config = dict(
    crop_scale_min=0.8,
    encoder_norm='batchnorm',
    encoder_kernel_size=3,
    encoder_avg_pool_shortcut=False,
    precondition_frequency=16,
    warmup_steps=220,
)
Rows from block 4 of the image encoder, named by matrix and row number. Each number is 128 + 24 x the weight over its row's rms, rounded and kept within 0 to 255. All counts start at 0. Numbers have three digits each. After the name is the row's rms in percent of the matrix's.
# fc2: squeeze-excite expand (encoder.blocks.4.se.fc2.weight, 96x12), inputs 0-11
fc2.0 097:131125131074121121118116128103107078
fc2.1 095:157130122123087076122133130093112133
fc2.2 088:106129081100150129139141128088159118
fc2.3 083:097151123082093126150119129113156107
fc2.4 073:119116183119115174108136111109139121
fc2.5 085:074152107119107132128125125101158100
fc2.6 072:149110127120124121137134106111089068
fc2.7 082:130134128068110121115130141085138104
fc2.8 130:131107113120149117115127129085102073
fc2.9 073:136134155117120107141131140086096080
fc2.10 280:114111104174139098119128129091093131
fc2.11 085:110127114090126108114108137089166098
fc2.12 136:136085144111125127160131125107158174
fc2.13 079:085136109124100125102124118079151120
fc2.14 108:145119131123101092143109117079133091
fc2.15 160:097072117136129129122140121097140163
fc2.16 067:152164089124107088125133104117105115
fc2.17 074:141117156077103145122134131115165101
fc2.18 125:114127114095108080106140145129120086
fc2.19 080:165082130122138109147101108091139129
fc2.20 083:122127133084114156130135106077129099
fc2.21 070:153127123088088090115110124107138104
fc2.22 090:166157133124129125124130111084081122
fc2.23 085:107124132069092126119133133097153133
fc2.24 083:109128114087148105137132131079162134
fc2.25 126:099142119109118133089124137102125073
fc2.26 093:128132112075116125127126135076139099
fc2.27 089:149104136139106067135133134113110156
fc2.28 086:103116125098123165147122118085141091
fc2.29 116:126172112088113110124144130098130090
fc2.30 092:136127120089129140169139141108179115
fc2.31 084:088125090109109102108142117113117092
fc2.32 056:105141134071135129160121120091133109
fc2.33 138:089151118099122130112124137091170146
fc2.34 115:159132158091108146143125134100133086
fc2.35 105:167127165130158133148140122143165097
fc2.36 099:106133138085113116098131136085138094
fc2.37 088:113069129121125104114126122086144108
fc2.38 084:154139110099087133137128119093158097
fc2.39 067:155167095105118091091132117127136126
fc2.40 090:106124134103122112105141140073140090
fc2.41 094:167114133111158142134134148087148093
fc2.42 106:131130156102107113133125120089104077
fc2.43 097:124138122096121131079142108094148094
fc2.44 068:148167129076113152105143130110135109
fc2.45 111:102134131113093092126129132106117074
fc2.46 072:140078107118135112138127123082094122
fc2.47 087:166104160138144158127132123118109082
fc2.48 085:104153098108120137117157116083125094
fc2.49 113:104113120086138141100125120086154101
fc2.50 077:126128145127127109105140117077120075
fc2.51 072:133129161105087121103121145085144106
fc2.52 085:103076150117125102126143115099134160
fc2.53 101:134139118111087104097128138110127075
fc2.54 138:112145121075094158135130135091124130
fc2.55 086:136171124101098119111129109080142115
fc2.56 090:106158114105120114109126112097150079
fc2.57 114:143154148111087086138125116095108113
fc2.58 103:112134151123120102073132116113106090
fc2.59 078:108133138129096157139127110104075103
fc2.60 072:131138103089100141173127127122160152
fc2.61 075:145127103095112104148137128085146090
fc2.62 083:111158108072120142147138131130153099
fc2.63 155:105136104145129093134136125074116160
fc2.64 064:114103157102147111119122119142145071
fc2.65 111:110112110118150122080128105091141095
fc2.66 069:140120177101107104102113132103113099
fc2.67 122:109149149114151178113128126085136109
fc2.68 069:127131139111110177173132129119133168
fc2.69 128:155156093113077111148131126115107126
fc2.70 087:095108107075152131119113136111150151
fc2.71 088:124152156087105122145135132116118076
fc2.72 083:147109119116088144119147131078161139
fc2.73 096:118150122100121118114118111089122072
fc2.74 084:098153094134152158164132143106108111
fc2.75 148:148066120114108117125125124118160155
fc2.76 039:092138109131111101112118124103072120
fc2.77 075:078143111116167139123115126088110132
fc2.78 092:122144099111102094131120124117104075
fc2.79 083:129116102111111077139108128153108165
fc2.80 094:136149164132136148136113139085129080
fc2.81 109:166139161130112171152131148131129095
fc2.82 067:144153137119087100113111120121085098
fc2.83 110:096144116091123076146132132099141129
fc2.84 095:120124137081139108111144112096141083
fc2.85 194:119079116145136133138136134077144156
fc2.86 076:101140103122128098131121129096147073
fc2.87 089:112163112101106096102135132087151119
fc2.88 097:126139137089114119117149132133170077
fc2.89 098:097140077111135108104138132106096109
fc2.90 071:124129158128126133112134136087150069
fc2.91 059:118146115067106091131118112125135110
fc2.92 113:141119167126123109122126130187135094
fc2.93 065:144132127090128157143131125087177121
fc2.94 110:099139119108121141123120122078143080
fc2.95 077:132158135088118114146128115086125085